A small class-conditioned spectrogram diffusion model, trained from scratch: log mel input, widths [64, 128, 128].
Rows from block 3, named by matrix and row number. Rows with one number belong to one channel. Each number is 128 + 24 x the weight over its row's rms, rounded and kept within 0 to 255. All counts start at 0. After the name is the row's rms in percent of the matrix's.
# convs0: first 3x3 conv (model.mid.0.convs.0.weight, 128x128x3x3, standardized in use), inputs 21-27, a 3x3 kernel for each
# convs1: second 3x3 conv (model.mid.0.convs.1.weight, 128x128x3x3, standardized in use, transposed), outputs 21-27, a 3x3 kernel for each
convs0.47 095 [157 136  96 153 118  95 132 101 161 142 139 137 141 129 123 119 114 106 145 127 145 121 120 111 110  92  65 105 107 115 116 118 122 140 138 139 163 138 161  83  80 122 129 117 113 141 154 146 113 104 102 130 119 126 117 106 119 138 160 144 149 143 140]
convs1.47 097 [141 110 117 103  66 105 140 110 145 137 156 161 104 132 133 110 118 121 143 100  93 128 134 126 119 159 158 157 164 137 139 154 114 100  92  86 116 115 123 109  88 106 107 100 113 137  98 141 137  89 136 115  60 121 143 117 144 167 133 146 159 116 134]
convs0.48 097 [124 124 133 125 109 123 132 108 127  97 132 125 114 121 121 132  78  98 119 165 136 140 177 131 147 206 118 238  94 113 255 127 157 240 127 138 142 136 136 149 117 130 137 106 116 105  71 124 138  94 139 118  71 119  82  66 127 102  83 149 115  82 146]
convs1.48 086 [131  89 135 120 119 115 110 139 119 134 206 135 110 180 139 121 145 130 139 133 114 121 147 125 118 190 142 146 123 145 151 116 129 148 124 143 124 118 151 136 124 159 140 122 149 143 157 162 135 203 183 121 161 140 133  77 105 124  94 102 107 113 141]
convs0.49 111 [151 110 122 112 113 132 124 143 162 133 120 156 114 115 125 138 109  72 176 161 164 149 138 139 163 166 118 150  87 121 150 120 118 154 167 126 120 129 118 138 135 152 132 138 133 106 102 117 125 148 129 112 210 126 107 137 121 119 115 127 159 141 148]
convs1.49 111 [139 101 134 119  83 100 115  74 149 104 120 148 115 116 123  49  89 121 139 169 133 129 159 145 106 138 143 116 141 118 130 138 141 135 101 133 110 135 138 132 131 136 128 119 121  64 113 111 119 161 144 141 203 125 135 107  96 125 131 111 121 123 113]
convs0.50 108 [136 123 161 120 127 107 143 143  84 140  68 125 129  92 117 118  95 130 130 156 167 146 156 124 212 179 146 106 228 151 138 144 134 132  92 108 120  93 157 128 144 111  88 126  99 114 106  94 145 119 128 147 127 160 133  87 131 129 134 132 141 151 129]
convs1.50 108 [137 133 133 129 142 121 153 127 118 132  73 122 111  86 121 154  97 114 169 197 119 163 128 109 136 206 185  99  96 170 123 138  95 141 219 109 134 142 103 130 156 122 112  85 127 106 120 145 119 150 116 104 137 168 125 121 102 178 138 124 148 102 118]
convs0.51 103 [109 131 103 113  83  90 153 119 131 148 146 145 115 135 149 114 138 131 135 142 131 142 153 186 156 162 140 129 146 134 137 139 128  99 136 138  96  93 107 145 109 122 102 105  89  78 118 109  73 143 162 117 128 102 119 151 126 181 146 104 137 119 127]
convs1.51 097 [111 125 158 137 105 101 123 145 132 139 140 145 115 115 116 138 129 142 110 115 132 111 111 130 113 135 144 125 133 127 101 118 156 139 136 144 115 107 132 118 113  98 140 114 118 126 129 138 126 152 158 148 128 144 141 124 149 105 152 181 122 141 125]
convs0.52 090 [111 125 121 121 111 130 110  85 123 166 157 155 150 147 135 160 136 131 190 165 167 172 164 140 139 146 116  87  92 135 100  92 135 104  92 133 118 102 156 127 112 162 162 162 163 143 113 119 153 140 129 157 160 147 148 169 137 106 108  91 125 133 128]
convs1.52 097 [101  37  63 109 101 123 120 104 115 105  71 121 123  75 148 160 116 169 164 123 138 151 116 107 103  63  84 155 130 125 157 163 138 137 112 108 181 210 174 161 184 154 120 168 104 130  77  99 117  77 108 136 105 115 122 134 134 112 125 123 120 124 125]
convs0.53 100 [136 139 123 126 101 112 140 106 123 131 126 125 137 161 121 115 130 148 123 124 141 136 126 132 109 112 139 128 125 128 124 122 141 130 125 133 138 143 141 123 124 113 138 124 107 144 164 146 133 184 137 104 113  96 127 157  84 100  93 102 117 137 120]
convs1.53 111 [139 103 123 132 120 161 135 131 150 164 134 139 108 105 138 106  94 115 141 176 117  82 122 100 140 158  90  99 112 134  95 177 159 108 128 132  97 103 115 148 150 146 128  79 127 134 161 129 140 111 153 135 157 142 145 120 136 127 109 145 141 131 152]
convs0.54 098 [118 124 123 112 123 146 150 148 116 133 129 111 145 113 105 145 127 137 106 135 102 157 162 127 150 177 166 107  75 119 136 118 148 131 107 135 129 148  83  95 149 107 116 170 125 127 118 148 101 109 121  88 143 136 134 127 126 119 142 121 123 168 108]
convs1.54 102 [129 184 163 154 128 152 129 125 129 132 108 107 119  86 100 137 146 142  99  80 111 128  64 120 152 132 156 181 205 172 118 111 117 147 167 142 101 112 102 124 147 104  99 121 115  98 116 127  78 121 122  88 122 129 115  93 106 180 135 158 152 115 117]
convs0.55 098 [129 131 131 131 120 130 122 119 107 107 115 118 102 110  92 137 131 137 140 135 131 125 124 109 127 121 132 133 134 132 117 114 131 118 112 117 107  96 107 121 134 133 129 128 147  82  93  79 167 172 175 141 150 150 176 171 159  31  41  24 150 156 141]
convs1.55 091 [123  90 103 144 142 157 143 121 168 145 157 161 160 164 140 143 143 140 115 106 130 139 121 129 132 132 131 108 126 119 147 172 144 108 107 122 121 122 121 126 126 117 120 131 149 145 155 146 122 124 114 131 145 120 116 108 122 156 162 165 106 104 123]
convs0.56 090 [126 131 138 115 117 127 130 132 144 126 127 125 138 140 146 123 133 143 135 142 143 127 129 134 118 117 113 159 139 149 142 139 132 119 129 118 137 120 123 141 127 136 108  88  89 126 135 119 136 138 121 116 125 105 146 152 145 123 127 136 144 138 137]
convs1.56 077 [118 126 145 115 134 134  81  94  90 115 104 111 116 104 105 133 122 126 130 140  89 105  82  55  81  78  60 100 111  93 138 122 147 116 100 140 159 175 152 129 132 130 117 111  97 137 149 142 130 137 135 145 142 147 127 145 126 138 127 108 160 150 134]
convs0.57 096 [111 114 132 108 126 136 112 118 129 140 105 101  98  80  90  91 125 107 130 135 114 120 141 113 114 133  98 155 177 149 151 172 162 142 204 176 123 140 124 151 113 140 131 145 134 118 132 134 143 130 150 124 143 132 101 121 163 102 106 157 107  96 161]
convs1.57 084 [163  89 115 155  88 123 136 121 106 138 126 135 164 127 143 124 130 122 119 156 126 144 146 134 157  99 106  88 112 101 123 140 148 116 118 146 149 162 153 132 139 142 127 117 128 112 122 114 120 140 135 143 160 151 163 137 161 179 154 147 224 114 108]
convs0.58 109 [143 130 113 119 126 134 130 130 131 118 110 122 129 135 126 125 167 132 162 174 143 120 136 120 142 119 155  95 148 114 122 128 128 172 130 143 135 133 116 128 110 118 124 121 134 106  51  95 115  56  84 168  76 148 123 199 143 115 126 126 153  76 127]
convs1.58 101 [121 148 122 135 144 127 131 134 137 114 111 132 114 126 126 134 139 133 137 123 139 136 130 134 152 105 155 160 156 157 149 146 122 123 128 102 140 118 135  91 106 117 128 151 125 102  64 124 127 109 121 115  70 137 110 131 137 133 155 133 117 138 122]
convs0.59 095 [131 105 137 133 132 121 136 121 121 111 111  82 120 133 119  87  66  89 128 157 128 137 131 128 111 108  95 118 129 119 147 155 132 133 121 134 143 152 102 112  97 111 128 129 117 129 135 128 130 115 118 134  99 107 135 144 125 132 135 134 153 127 130]
convs1.59 104 [120 120 111 108 114 127 112 119 126 186 167 157 174 208 144 132 157 105 115 123 116  98 133 147 130 137 118 120  92 113 123 118 145 111  73 111 103 117 132 153 138 128  72  85 110 139 122 128 133 150 124 121 138 134  99 111 123 125 183 132 141 130 118]
convs0.60 099 [107 125 122 146 149  98 119  91 136 131 133 136 126 104 101 114 163 123 153 150 147 133 148 135 122 140 105 130 156 122 147 147 124 141 129 140 115 107 106 106  98 128 113 158 101 123 156 120 138 131 122 158 126 133 144 157 110 113 150 109 133 147 145]
convs1.60 104 [132 128 123  92 124 151  79  73 119 146 155 149 136 143 145 112  98 109 145 153 155 120 140 131 133 163 128 135 127 124 146 135 110 118 135 114 110 116 112 120 131 127 141 110 122 119 115 135 123  72 109 126 134 144  80 111  98 125 135 128 110 145 114]
convs0.61 101 [130 145 125 144 127 136 121 124 134 106  67 102 146 146 139 134 157 135 112 115 106 181 170 154 140 118 120  87  89  76 132 155 124 200 216 161 147  93 151 109 131 113 134 132 121 133  81 125 140 117 129 152 167 166 127 111 135 117 133 129 123 110 108]
convs1.61 104 [118 152 128 151 179 139 139 148 152 107 154 132 137 163 141  85 112  95 117 131 120 107 114  69 119 148  88 143 121 151 134 151 144 125 111 111 148 125 162 131  72 128 172 156 134 119 179 121 108 147 110 105  95  86 130  82 113 150 131 121 103 123 119]
convs0.62 100 [141 151 112  89 124 113 139 132 167 132 101 117 161 131 130 140 195 149 116 109 130 144 152 136 130 156  95 123 130 112 127 107 127 146 123 151 116  80 112 144 193 147 120 128 125  80  99  77  85 123  84 150 140 131 109 149 118 107 106 105 120 108 147]
convs1.62 101 [107 109 139  77  80 109 126 134 141 115  96 111 124 101 117 158 150 109 122  94 149 112 148 114 159 184 142 133 173 155 134 134 145 134 124 132 124 141 142 144 181 133 125 115 117 121 136 132 194 115 151 126 107 112  89 129 130 112 111 150 143 154 129]
convs0.63 110 [118 142 123 113 111 123 145 107 126 154  93 138 141 123 149 149  79 111 111 174 149 105  94 106 102 102 103 167 216 112 118 108 138 102  68 145 127 120 110 144 138 133 144 149 156 169 138 132 142 119 108  93 106 112 136 117 103 142 137 129 123 146 152]
convs1.63 105 [145 130 158 124 117 108 111 150 106 118  93 140 109 110 139 108  74 140 152 127  87 156 138 122 156  88  96 175  63  98 125 131 126 125 182 109 145 156 128 116 108 115 128 123 137 146 147 145 126 147 122 124 152 120 158 131 127 124 117 128 106 128 118]
convs0.64 094 [136 131 114 117 108 146 106 102 166 102 111 117 132 119 123 113 115 114 109 122 132 166 184 170 166 168 154 145 117 130 136 122 136 120 104 122 125 137  95 148 171 136 138 194 126 102 132 137 102 112 126 102 105 117 113 136  97 138 148 149 131 160 173]
convs1.64 100 [133 129 140 106 112 136 125  97 115 156 171 162 130 133 137 141 121 131 150 160 120 138 139 123 102 123  73 118 132 126 134 194 139 138 162 157 153 141 146 151 110 137 110 101 130  92 134 121 103 110 123 102  76 121 147 160 139 132 134 107 120  96  96]
convs0.65 108 [118 105 110 115 124 128 138 149 100 180 189 133 118 113 125 135  70 112 124 186 112 123 125 126  92 140 161 129 108 147 129 141 125 127 136 102  99 129 106 112 116 119 131  68 135  94 154  69 124 141 131 142 174 143 119  84 118 128 132 148 114 169 138]
convs1.65 105 [106 142 102 115 152 118  90 133  93 123 116 150 131 141 136  73  70 131 112 179 122 129 163 112 139 138  78 177 162 132 149 120 129 142 126  66 114 115 127 123 140 123 103 107 126  52 170  84 109 158 117 112 178 106 136 149 110 115 109 119 133 117 169]
convs0.66 098 [112 161 140 104 123 131 128 107 158 109 147 128 111 180 119  99 168 116 100  98  97 104 101 113  94 105 114 141 142 120 138 157 130 181 164 131 183 137  97 148 134 112 119 120 120 137 144 106 101 116  68 101 116  99  98  99 127  99 134 127  98 117 131]
convs1.66 090 [145  96 141 128 112 116 101  83 100 119 126 113 112 113  96 120 117 100 173 104 112 134  94 118 147 130 142 120 130 102 126 158 130 105 133 125 136 139 136 125  96 105 172 151 132 144 128 126 116 127 140 124 117 101 141  71 134 106  77 104 124 132 178]
convs0.67 089 [ 88 106 144 122 140 103 139 131  97 134 142 152 138 159 173 122 148 139 132 133 137 117 122 121  97 163 125 131 132 140 137 109 115 133 111 109 132 140  98 101 109 136 143 147 115 164 125 132 140 162 163 138 178 155 126 111 136  98 103 126 120  88  89]
convs1.67 095 [114 139 118 140 145 138 138  97 104 143 109 114 105  99 132  98  73 127 109 108 126 160 144 149 135 118 107 118 117 110 117  71  90 126  74 102 124 104 111 115 149 148 134 145 132 127  58 113  69  38  80 113 127 139 141 114 146 133 137 146 154  96 139]
convs0.68 100 [102  96 106  54  71 104  88 118 125 160 142 142 160 148 127 136 127 120 160 161 148 171 157 146 134 154 156 147  95 111 142 127 131 127 118 132 149  88  95 158  41  72 140 117 127 135 128 111 163 140 152  86 138 118 187 175 179 187 123 144 160 126 141]
convs1.68 097 [120 145 117 151 146 115 140 137  80 110 125 131 107 116 123 155 141 141 155 140 107 129 146 115 133 141  89 171 154 101 180 140 161 135 114 104 117 112 130 122 122 117 115 127 137 105 133 156 127 138 127 133 149 137 130 165 131 111 164 126 119 162 134]
convs0.69 100 [112 127 133 127 123 135 136 139 130 120 127 109 119 128 102 125 115  97 115 137 121 132 131 102 138 133 125 100 161 109 138 147 127 117 102  98  99 102  56 144 148  92 163 165 138 138 108 156 139 140 145 137 166 142  94 148 133 128 125 119 150 153 145]
convs1.69 105 [143 139 146 175 160 153 139 192 163 144 159 160 138 150 106 119 149 131 134 179 162 134 157 130 117  90 121 112  46  99 166 135 159  90 122 102 135 122 143 129 133 123 141 112 128 112 112 117 146 120 131 108 103 118 102 105 113 105 117 125 131 142 123]
convs0.70 101 [147 141 115 126 146 132 114 152 109 139 175 118 135 149 118  93 116 160 171 158 159 147 145 133 135 131 146 144  99 141 114 166 142  88 172 119 108 120 132 111 125 128 103 119 142 132 109 116 166 143 123 129 170 144 106 136 136 110 142 141 129 156 122]
convs1.70 107 [112 106 116 141 121 110 160 128 139  96 147  70 147 162 111 128 173  77 128 118 135  89 100 111 136 124 114 167 184 117 130 110 117 143  77 125 108  98 115 135 136 119 128 111 118  95 135 177 138 167 122 119 183 167 146 141 128 165 115 135 155 104 139]
convs0.71 084 [116 125 121 119 128 128  99 116 113 100  95 129 109 118 129  96 117 101 102 119 120  87 131 119 105 137 113 118 113 100 127 123 119 130 130 134  85  58  89 115 143  83 129 163 115 148 190 160 126 183 127 115 146 118 132 139 136 123 131 117  97 121  86]
convs1.71 111 [128 122 131 141 130 115 104 103  98 135 157 143 142 202 166 119 149 146 134 123 144 150 129 139 140 132 123 164 134 113 123 152 115 151 154 130 142 155 118 167 186 152 144 123 116 142 127 140 133 146 139 122 154 150 112 135 110 108 123 109  85  95  86]
convs0.72 099 [142 150 140 125 136 145 117 154 142  91  89 144 103 101 107 113 161 123 173 183 127 119 106 119  95  24 116  97 113  99  94 134 146 142 160 163 106 111 157 144 128 103 116 134 134 101  93 101  93 139 110  91 169 136 137 185 162 101 121 129 117 157 138]
convs1.72 097 [193 133 137 145 126 114 177 153 151 126 146 118 136 150 131 150 194 157 112 135 106 139 134 146 136  91 136 150 121 115 113 104 113 124 126 140 145 169 119 143 148 128 136 114 124 100 129 140 142 145 132 125 185 108 120  67  82 145 104  98 178 143 174]
convs0.73 104 [140 151 173 145 163 171 106 103 144 116 112 124 135 106 117 120 113 108 124 126 138 124 119  93 143 149 117 123 152  87 141 165 118 115 128  90 123 104  90 125  95  79 113 103  79  97 122  95 121 126 112  88 111 100 136 120 146 144 151 162 137 114 148]
convs1.73 093 [160  65 120 144 111 154 120 137 168 178 143 138 168 123 144 164 128 112 142 121 134 129 123 142 116 110 131 123 157 164 131 124 145 149 100 112 103 146 109  72 130 101 116 140 122 135 121  90 143 128 112 163 136 128 119  93  72 148 135 132 130 140 143]
convs0.74 104 [143 132 136 131 123 107 121 142 116 111 144 141  96  97 102 120 115 120 127 113 119 126 110 128 147 136 117 138 123 169 145 117 129 148  97 131 140 127 128 133 150 134 116 149 115 128 138 119 169 151 154 134 123 130 120 159 144 120 156 104 119 150 113]
convs1.74 099 [102 174 141 120 155 117 115 171 155 128 123 132 172 166 148 137 129 142 118 122 133 140 132 131  99 136 103 114 154 133 122 164 147 138 156  98 119 130 131 137 170 132 111 106  97  90 101  86 109 113  98 154 113 140 114 102 123 150 125 147 162 153 141]
convs0.75 098 [128 112 142 128 123 133 136 126 121 149 154 117 128 144 118 123 140 121 127 138 120 139 159 136 126 142  96 142 155 136 154 165 159 123 126 118 109  71  97 110 109 126 129 118 132 103  90 125 138 134 154 130 103 113 121 111 123 117 101 113 112 118 113]
convs1.75 095 [156 155 139 143 144 152 156 129 150 139 133 121 124 121 129 138 119 105 145 123 119 120 114 129 135 159 159 143 125 145 138 123 114 131 104 116 111 117 109 131 166 145  77 115  84 106 126  94 120 131 127 124 165 114 124 100 125 111 101 140 128 101 112]
convs0.76 096 [130 117 123 178 132 117 142 121 136 174 165 175 166 174 176 169 173 168 153 141 150 131 141 135 115 149  95 134 209 127 124 167 128 116 136 110  80 105 137  77 131 123  96 134 127 104 109 125 147 165 132 109 126  88 163 137 163 134 119 136 140 115 150]
convs1.76 101 [103 126 115  89 113 129  92 131 118  96 121 113 103 112 117  88 100 102 113  64 119 146 103 132 129 135 137 128  93 143 149 133 142 133 143 146 134 160 157 112 105 120 109  85  99 165  95 127 123  84 106 158 125 138  54 116  75 137 153 125 123 164 153]
convs0.77 099 [107  74 123  99  87 136 121  89 134  95 106 102 115  98  92 144 121 107 126 130 136 150 164 148 170 185 165 125 123 117 137 141 125 117 124 131 126 171 114 161 163  97 144 153  88 130 109 108 139 142 118 132 130 130 166 124 141 132 139 129 161 147 149]
convs1.77 096 [127 168 126 155 147 107 142 145 129 141 108 105 144 132 120 149 134 115 133 119 110 117  87  69 109 101  99 106 161 135  92 134 127  96 154  92 155 149 168 150 129 162  92  78 106 135 111 120 111  80 100 143  95 113  84 122 107 129 135 130 125 115 168]
convs0.78 106 [127 152 132 130 117 106 139 107 126 111 115  91 139 164 132 133 144 134 149 133 139 112 135 102  80 183 108 148  85 138 131 153 116 108 171 114 134  86  91 135 130 110 140 127 133 100 164 139 102 156 123 106 132 108 137 157 140 155 114 122 145 109 123]
convs1.78 108 [117 140 151  76 120 104 113 149 132  87 146 120 114 132 128 143 180 149 127 117 126 159 138 130 105 171  81 105 203 159 113 121 145 126  90 139 158 152 122 125 105 123 149 114 124 166 134 119 136 157 140 102 130 128 188 156 133 157 133 132 137 154 126]
convs0.79 108 [121 126 131 128 130 132 146 137 115 116  93 124 125 112 133 145 127 195 146 118 123 113  97 117 118 202 126 119 180 117 141 125 132 136 100 127 127 115 122 116 109 116 131 154 141 105 161 138 115 117 144 135 146 131 125  99 129 130 111 136 126 169 138]
convs1.79 104 [115 145 121 133 166 112 139 171 137 106 114 105 121 132 127 137 109 124 111 145 126 136 155 126 119 210 131 140  41 148 141 121 127 124 118 108 143 130 127 118 127 119 118  94 103 117 160 105 127 156 116 126 157 119 152 143 137 116 130 118 142 121 135]
convs0.80 093 [137 132 123 169 180 177 128 127 124 130 151 136 111 142 142 151 130 130 152 128 139 147 155 143 166 176 132 105 133 105  95  95  92  82  94  90 147 116 114 126 128  91 155 135 127 138 142 146 140 146 129 137 150 139 158 164 166 123 157 149 118 128 137]
convs1.80 086 [130 124 124  76 104 119 146 105 137 115 105 146  99  96 135 123 115 139 124  65 137 115  73 137 132 132 175 110 107 107 100  97 108 128 112 144 114  80  53 157 129  95 133 124 114 151 136 132 112 123 149 135 140 146 139 162 103 171 169 141 144 162 140]
convs0.81 106 [108 106 117 119 133 151 136 125 128 138 143 150 123 104 150 113  71 138 120 114 157 139 134 156 134  84  91  99 108 121 105 135 132 105 189 154 105  99 102 145 162 165 118 148 142 109  75  88  91 114 125 117 165 139 129  97 128 123 115 145 138 145 180]
convs1.81 106 [ 91 132 140 122 149 141 141 139 117 125 170 120 147 150 117 103 124  98 186 146 109 121 100 109 101  82 138 115 135 133 115 124 144  98 116 122 119 156  89 132 138 124 121  84 123 127 119 108 145 146 161 120 132 102 125 134 126 147 149 141  99 115 119]
convs0.82 093 [126 122 151 102 106 122 116 126 131 155 132 110 172 123 123 160 113 143 139 157 139 146 163 166 108 119 106 121 138 111 125 116  94 103  87  70  97 100  89  86  71  81 107 113 114 117 136 144 126 135 141 112 135 134 109 114 121 126 135 146 151 128 123]
convs1.82 092 [125 152 119 126 128 103 119 124 138 128 127 133 140 133 152  98 110 115  98  98 119 124 134 125 132 146 162 161  87 109 128  88 116 129 102 112 125 106 124 118 105  94 124 110 109 100 127 117 140 144 127 137 162 152 144 118 120 150 124 137 107  85 111]
convs0.83 100 [135 155 144 127 141 148 140 132 145 149 130 120 132 126 135 133 106  95 122 104 100 125 122 104 137 164 134 139 134 128 111 119  97 121 138 103 152 147  91 140 126 164 144 125 168 100  90 131  86 105 131  88 135 142  86  96 124 132 119 111 129 159 148]
convs1.83 099 [117 132 139 131 172 161 148 185 136  97 126 109 125  92 117 106 105 111 100 104 118 120 123 132 133 136 139 104 158 133  95 122 149 140 152 142 156 111 117 129 127 144 117 110 121 127 143 140 109 126 156 129 124 145 133 128 114  84 133 159 115 154 143]
convs0.84 098 [139 126 153 131 110 140 119 118 117 136 107 114  97 110 151 124 101 122 113 133 116 120 138 122 131 131 129 135 133 115 124 163 115 120 147 119 131 104  74 131 148 148 119 120 104 128 122 103 137 146 169 131 103 148 144 174 168 137 110 101 134  94  88]
convs1.84 100 [142 127 121 144 148 139 116 135 121 122 125 105 147 148 134 120 138 125  96  95 107 136 124 126 123 147 159 165 129 101 113 119 120 123 112 128  95  78 110 150 168 121 139 114 137 141 223 156 100  52 125 155 139 126 125 147 126 114 138  82 123 146 129]
convs0.85 094 [114  92 135 130 109 134 121 108 127 106 117  94 123 120 118 108  87  88 141 138 131 102  90  97 117 121 110 152 175 148 144 169 150 141 149 122 105 153 122 108 131 126 102 125 106 112 133 119 107 112 105 110  97  81 108  93  99  99  77  89  91  68  87]
convs1.85 080 [158 113 163 123 110 140 101 112 130 145 124 121 161 147 145 130 124 144 122 150 136 131 145 149 120 129 143 119 140 143 104 118 113 152 146 125 150 153 160 130 110 137 137  92 125 115 145 100 129 154 118 134 177 145 109 113 132 127 127 141 141 153 180]
convs0.86 094 [129 126 112 118 123 130 108 126 152 137 111  85 100 122 120 140 211 183 112 145 130 136 140 116 123 147  84 121  86 109 121 123 113 148 167 149 160 180 150 139 143 147  87  88 114 102 110 126 105 141 107 105 170 119 124 119 121 128 107 129 131 104 157]
convs1.86 100 [153 160 149 160 153 117 175 174 137 135  93 128 125 126 132 123 117 126 144 129 142 117 110 109 158 129 122 170 198 155 139 141 140 123  76 112 162  95 147 117 139 147 104 132 121 147 102 138 107 109 123 125 128 112 108  80 131 104 117 129 102  73 116]
convs0.87 102 [103  98  76 107 142 101  97 111 104 153 165 182 121 151 157 124 145 128 176 136 140 152 126 148 122 119 134 111 127 141 145 136 146 117 125 130 142 127 121 150 108  99 123 114 109 147 148 117 152 167 137 136 170 133 133 153 135 129 163 141 151 165 137]
convs1.87 098 [137 165 133 127 129 114 116 121 121 150 146 134 131 139 121 103 103  92 153 155 128 139 131 131 113 129 106 166 123 116 161 107 128 135  75 130 134 136 152 167 141 161 103 109 132 123 110 133 143 136 146 143 132 110 107 105 125 112 122 132  97  96 118]
convs0.88 099 [132 109 115 125 106 121 115 105 122 142 115 143 133 115 140 139 125 135 158 139 119 132 120 119 118 110 118 124 139 129 106 134 122 127 124 128 120  59 155 142  89 118 137 107 115 128 149 150 142 160 147 138 137 145 122 106 118 130 130 127 113 128 139]
convs1.88 133 [148 130 111 125 170 146 128 150 141 122 127 120 119 120 111 122 141 130 179 136 155 128  87 136 108 166 120 149 134 130 136 128 120 146 129 108 141 149 129 123 151 138 144 131 146 113 107 127 130 132 130 114 146 152 142 102 203  88 127 152 106 186 108]
convs0.89 093 [157 142 152 157 165 149 141 155 136  97 107 108 119 125 112  86 103 112 115 116 108 125 128 123 138 146 131 118 126 116 122 120 110 123 125  95 119 134 147 147 159 162 131 145 128 108 137 128  99 122 115  88 108 101 102 122 126 106 129 141 102 120 120]
convs1.89 078 [ 97 140 133 110 119 112 129 122 124  86  84  95 133 131 146 131 119 148 130 148 110 104 126 119 112 128 131 117 145 129 118 136 127 145 140 122 194 201 183 130 131 144  97  73 102 121 134 118 162 165 136 161 186 156 144 161 137 159 129 132 190 147 156]
convs0.90 099 [128 123 130 118 120 124 120 126 118 124 100 110 131 116 141  84  44 116 140 160 132  80 145 123  36 187 123  34 139 120  86 169 162  60 158 133 117 113 135 133 132 132 138 119 133 106  22 129 102  93 143  71 128 140 109 114 127 106 117 130 130 124 129]
convs1.90 084 [117 145 151 123 129 114 131 153 139 144 167 148 131 159 165 124 141 130 126  87 161 128 104 134 161 168 130 141  88 139 121  80 118 129  83 147 127 120 142 136 121 128 149 132 127 122 107 137 122 161 155 126 215 124 106  81 116 123  78 105 123  78 115]
convs0.91 093 [115  87 112  97  87  65  95  71  69 160 177 146 140 127 116 145 139 133 145 151 140 150 134 146 153 145 158 110 118 132 121 118 121 125 108 135 130 130 114 151 150 128 150 125 126 127 150 130 162 182 163 158 138 157 140 120 144  98 118 129  98 113  88]
convs1.91 090 [143 111 103 151 130 108 166 131 111 140 132 161  93  77 114  98  71  94 155 125 104 166 100 102 161 109  90 124 136 138 139 125 119 177 161 140 100 135 127 115 146 121  82 128 114 146 143 145 101 117 106 153 178 170 114 110 104 103 123  98 109 121 112]
convs0.92 099 [122  94 129 114 104 141 123  82 140 136 144  98 147 176 126 113 107 115 114 108  97 151 146 131 144 144  89 115  65 145 122  42 128 101  38 104  77  95 128  97 126 132 128 148 103  97 110  91 131 119 121 135 131  94  96 144 179 122 137 158 112 121 156]
convs1.92 098 [160  99 127 173 114 124 160 123 119 165 103 153 180  63 134 187  98 137 127 144 127 142 128 129 108 102 129 161 144 144 162 105 152 160  88 106 127 162 139  84 138 143  82 150 138 176 136 163 164 129 119 153 134 127  99 164 164 118 139 126 161 149 129]
convs0.93 098 [116 121 127 126 129 130 145 118 117 107 121 116  95 129 114  88 130  89 127 109 110 126 106 111 126 160 155 129 104 143 137 148 130 159 111 122 144 160 150 129 107 136 140 166 111 151 149 150 159 197 165 123 195 142 137 135 116 137 167 140 139 141 102]
convs1.93 100 [107 106 101 123 134 113 140 165 116 142 144 143 139 131 148  82  97 101 134 147 155 149 108 133 104 120 107 152 123 143 162 140 145  94 108 100 114  86 107 140 100 129 172 154 130 124 129 153 114 135 157  90 105 138 112 114 111 169 177 150 147 154 145]
convs0.94 100 [140 112 145 140 117 143 141 128 147 104 128  93 105  90  87 123  89  88 151 168 125 143 162 131 140 155 116 114 111 136 127 131 175 134 130 153  82  72  42 132 184 156 107 144  90 105 121 136 122 146 164 109 122 130 148 190 164 111 125 142 104  95 127]
convs1.94 094 [115  64  66 147 105 131 164 113 145 134 136 142 165 135 178 160 155 182 120  90 107 156 154 158 118 137 153 156 102 103 123 115 108 165 132 149 119 145 132 120 148 106 139 169 133 129 153 154 134 111 136 143 154 138 157 173 159 171 157 127 135 138  97]
convs0.95 104 [131 159 140 141 123 125 139 110 106 154 163 145 131 168 126 131 181 125 157 103 143 152 131 129 109  63 101 106 100 120 127 114 117 146 159 123 117  64 158 123 150 134 154 220 128 141 154 123 131 145 125 173 149 110 128 142 121 121 121 129 141 118 122]
convs1.95 104 [111  75 126 127 108 134 137 101 153 111 151 133 103 118 106 126 152 125 156 200 163 130 137 102  91 100  98  91 143 166 153 177 131  88 138 155 106 212 140 110 111 110 150  86 141 154  96 138 127 133 164 131 102 115 146 155 155 157 151 150 123 111  96]
convs0.96 110 [123 153 124 115 126 155 145 110 138 121 158 145 161 122 131 125  45  89 151 146 152 139 141 137 100 123 118 111  56 128 123 129 118 167 199 131 143 143 146 126 101 135 125 121 113  79 124 155 155 102 110 203 154 165 109  68  79 127 108 143 159 173 178]
convs1.96 107 [115 138 113 153 154 136 135 186 104 110 110 142 108 103 130 113  82 163 134 153 115 121 115 107 121 116 132 124 170 137 124 132 132 152 118 118 121 157 111 125 120 112 151 106 120 150 155 103 126 138 132 150  99 131 165 168 145 109 105 118  92  64 144]
convs0.97 099 [120 116 139 131 133 131 140 132 124 138 143 111 125 122 107 117 146 128 148 164 151 135 124 115 152 155 146 120 144 119 121 110 141 132 121 140 116 137 141 157  95 138 127 140 133 127 148 146 118 109 111 127 120 138 136 105 121 141 198 167 115 108 108]
convs1.97 105 [125 128 155 143 163 151 131  99 150 113 112 101 119 132 139 136 161 143 143 101 114 131 123 144 129 145 146 117 147 121 136 144 148 163 149 137 128 140  99 121 115 126  85 134 167 141  55 107 117 194 125 104 119 136 141 133 111 124 121 112 146 161 137]
convs0.98 103 [113 132 146 134 112 138 142 160 134 126 131 120 122 119 144 150  95 122 122 159 146 118  86 122 120 113 113 121 153 150 122 110 126 134  92 113 123 189 135 134 146 140 150 138 150 120 124 138 139 165 111 172 212 140 134 117 145 126 121 120 100 154  98]
convs1.98 099 [141 115 108 112  82  96 122 114 117 123  99 116 138 136 142 137 131 137 113 117  95 107 127 115 113 107 143 127  69 110 142 125 146 114 105 110 125 125 115 119 113 130 131 132 136 128  87 134 123 135 123 138 179 111 127 123 139 103  92 109 118  98 142]
convs0.99 089 [138 135 131 136 139 137 141 133 133 160 144 134 148 123 117 133 129 136  87 114 114 117 136 141 178 202 190 145 143 120 155 147 122 132 118 103 147 124 121 102  94 122 154 146 146 125 150 140 123 148 129 138 153 119 101 123 121 104 120 133 110 126 142]
convs1.99 076 [124 130 151 115 123 130 125 143 154 111 117 113 118 126 144 120 123 134 101 113  90 115 110  99 101 118 123  95  84 114 140 109 126 123  99 122 124 111  91 116 112 121 101  93  92  99  98  97 149 144 136 144 145 143 130 114 116 121 128 141 141 123 136]